A small contrastive image-text model, trained from scratch.
Model: 4.49M parameters, 64-pixel images, encoder arch squeezenet, encoder norm groupnorm, encoder activation silu, encoder depths [4, 7, 4], encoder widths [128, 256, 512], text encoder width 128, text encoder layers 10, text encoder norm layernorm, text encoder activation gelu.
Data: trained on scattered letters and digits in many colours, 195000 training examples, 19.4 epochs.
Rows from block 9 of the image encoder, named by matrix and row number. Rows with one number belong to one channel. Each number is 128 + 24 x the weight over the matrix's rms, rounded and kept within 0 to 255. All counts start at 0.
# sq0: squeeze pointwise conv (encoder.blocks.9.sq.0.weight, 64x256x1x1), inputs 86-171
# e30: expand 3x3 conv (encoder.blocks.9.e3.0.weight, 128x64x3x3, transposed), outputs 10-19, a 3x3 kernel for each
sq0.17 [ 40 127 128 128 128 128 134 128  98 121 128  51 128 128  88 128 128 128 123 128  75 128 128 128 127 135 126 128 128 128 128 128 128 128 128 126 128 128 128 128 128 128 175 161 131 128 133 169 134 134 128 132 121 127 221 131 116 129 128 128 105  64 126 127 117 119 128 126 128 134 128 128  85 125 109 143 138 142 128  59   0 128 142 128 129 144]
e30.17 [126 114 132 129 131 128 126 128 128 128 129 128 129 119 128 129 128 128 146 128 128 138 125 127 122 126 105 127 129 129 120 137 128 124 126 127 128 154 128 128 127 126 128 128 129 131 125 127 128 132 134 131 128 128 128 128 128 127 130 128 129 126 130 128 129 127 126 137 128 128 128 125 128 131 116 134 128 128 128 133 127 128 128 128 125 128 128 128 129 128]
sq0.18 [116 128 128 128 128 128 122 128 129 128 128 135 128 128 128 128 128 128 128 128 127 128 128 128 128 134  45 128 128 128 128 128 128 128 128 128 128 128 128 128 128 128 186 133 163 128 130 111  91 128 128 126 128 128 124 255 118 128 128 128 128 126 132  55 135 108 102   9 128 136 122  84  93 103  85 185 128 109 129 119 140 128 145 128 127 117]
e30.18 [132 127 129 242 126 152 141  77 126 128 140 124 129 169 255 118 107 149 130 133 137 191 134 117 139 174 144 128 137 121 157 120 120 150 133 204 130 127 150 130 128 155 163 127 111 111 134 128 127 165 181 128 128 168 138 159 128 135 125 128 121 117 118 131 134 130 129 124  88 124 232  63 131 128 125 150 131 124 132 125 129 126 146 125 128 129 128 130 128 134]
sq0.20 [124 128 128 128 128 124 133 128 122 118 128 160 128 128 111 128 112 128 134 128 127 128 128 128 128 145  22 128 128 128 128 128 128 128 128 124 128 128 128 128 128 128 206 130 145 128 128 229 185 128 128 114 127 129 146 138 131 128 128 128 122 124 127 169 127 128 128 195 128 130 129 129 104 135 204 223 116  73 128 128  72 128 106 128 126 138]
e30.20 [158 129 158 168 128 190 163 141 128  81 128 125   0 135 203 134  14  81 140  70 161 229 126 149 132 212 149 130 128 133  67 203 130 132 142 126 118 148 140 116  24 124 131 103  64 121 128 135 127 111 227 131 146 147  96 106 173 125 128 120 105 121 169  91 126 117 126 123  95 134 125 126 130 130 128  86 136 138 131 134 127 125 129 127 132 144 126 143 137 140]
sq0.21 [129 128 128 128 128 129 145 128  89 128 128 122 128 128 128 128 128 128 124 128  66 128 128 128 128 128  44 128 128 128 128 128 128 128 128 128 128 128 128 128 128 128 126 128 128 128 117 114 123 128 128 116 138  82 131 142 164 128 128 128 130 145 118  89 162 129 128 117 128 133 116 128  89 131  51 155  99 126 128 137 123 128 137 128 126 137]
e30.21 [ 95 123 144 195 133 145   0  37 127 121 129 131 105 129 169 121 125 153 129 142 124 131 138  70 160 131  39 127 130 175  75 124 102 123 128 123 126 119 129 129 127 134 145 128 124 126 126 128 125  98 154 178 129 129 127 116 128 128 103 100 116 124 127 128 133 136 136 128 133 129 132   0 128 130 124 138 137 112 171 124 119 136 128 139 125 128 180 127 129 128]
sq0.22 [127 128 128 128 128 128 125 128 128 128 128  85 128 128 128 128 128 128 129 128 128 128 128 128 128 126 128 128 128 128 128 128 128 128 128 128 128 128 128 128 128 128 124 128  22 128 111 156 124 128 128 129 125 129 189   0 129 128 128 128 126  21 129 131 168 149 128  85 128 130 128 128  89 151 207 201 121 127 128 120  83 128 129 128  85 184]
e30.22 [ 92 118 129  92  37 131 103 147 117 111 137 128 153 130  61   0 176 220 149   0 124  95 127 138 130 114 127 143 255 147 123 103 217 104 144 107 132 217 145  96 255 136 181  89  64 131 128  68 106 145 128 255 255 133 121 126 103 123 117 137 128 120 139 136 228 132 143 132 157  73   0 123 120 210 212 151 165 129 129 140 120 127 104 171 131 133 155  62 122 129]
sq0.23 [125 128 128 128 128 128 122 128  85 128 128 201 128 128 128 128 127 128 136 128 126 128 128 128 128 161  81 128 128 128 128 128 128 128 128 128 128 128 128 128 128 128 126 130 124 128 104 106 162 129 128 102 113 132 128 169 226 129 128 128  91 110 128  95 146 127 128  64 128 128 105 127  29 128 148 138 207 144 128 125 111 155 159 128 150 144]
e30.23 [152 122 124 119 129 127 121  75 124 134 126 121  46 161 170 137 128 129 147 138 110 132 166  89 103 160  90 151 166 172 128 144 135 144 143 129  80  49 170 107 109 128 128 175 107 106 113 156 134 120 119 138 116 117 143 126 130 134 120 130 129 146 170 142 143 135 121 114 127 138 133 108  26 127 129 173 119  97 191  53 128 130 113 143 127 128 128  97  98 115]
sq0.24 [104 128 128 128 128 127 130 128  37 128 128 129 128 128 128 128 128 128 127 128 130 128 128 128 128 120 100 128 128 128 128 128 128 128 128 118 128 128 128 128 128 128 127 126 125 128  94 147 166 128 128 117 126 122 168 128 125 128 128 128 120 118 127 149 128 132 128 155 128 140 109 146 128 154  93 163 126 151 127 147 123 128 118 128 138 128]
e30.24 [126 128 128 125 128 130 110 128 129 126 128 127 128 128 128 128 128 129 128 126 127 134 128 125 131 130 128 129 129 130 128 132 126 130 135 128 128 128 128 128 128 128 128 128 128 127 128 128 128 125 128 124 129 128 128 128 128 129 128 127 126 126 127 128 128 128 131 128 127 128 128 129 128 128 126 129 128 128 129 129 126 128 128 128 126 128 127 129 128 128]
sq0.25 [126 127 128 128 128 131 103 128  41 128 128 128 128 128 128 128 128 128 128 128 125 128 128 128 129 125 108 128 128 128 128 128 128 128 128 129 128 128  96 128 128 128 129 133 126 128 108 177 133 128 128 123 105 128 146  95 128 128 128 128 109 128 109 144 128 138 128 129 128 133 121 129 130 130 125 125 146 130 128 135  96 128 128 128 125 165]
e30.25 [128 128 129 128 128 127 128 128 127 127 128 128 128 128 128 128 128 128 127 128 129 128 128 128 128 133 128 128 128 128 129 128 128 128 129 127 128 128 128 128 128 128 128 129 128 127 123 128 128 125 128 131 128 128 128 128 128 128 130 128 128 128 128 131 128 128 128 128 128 128 128 126 128 128 128 128 128 128 128 128 128 128 127 128 128 128 128 128 128 128]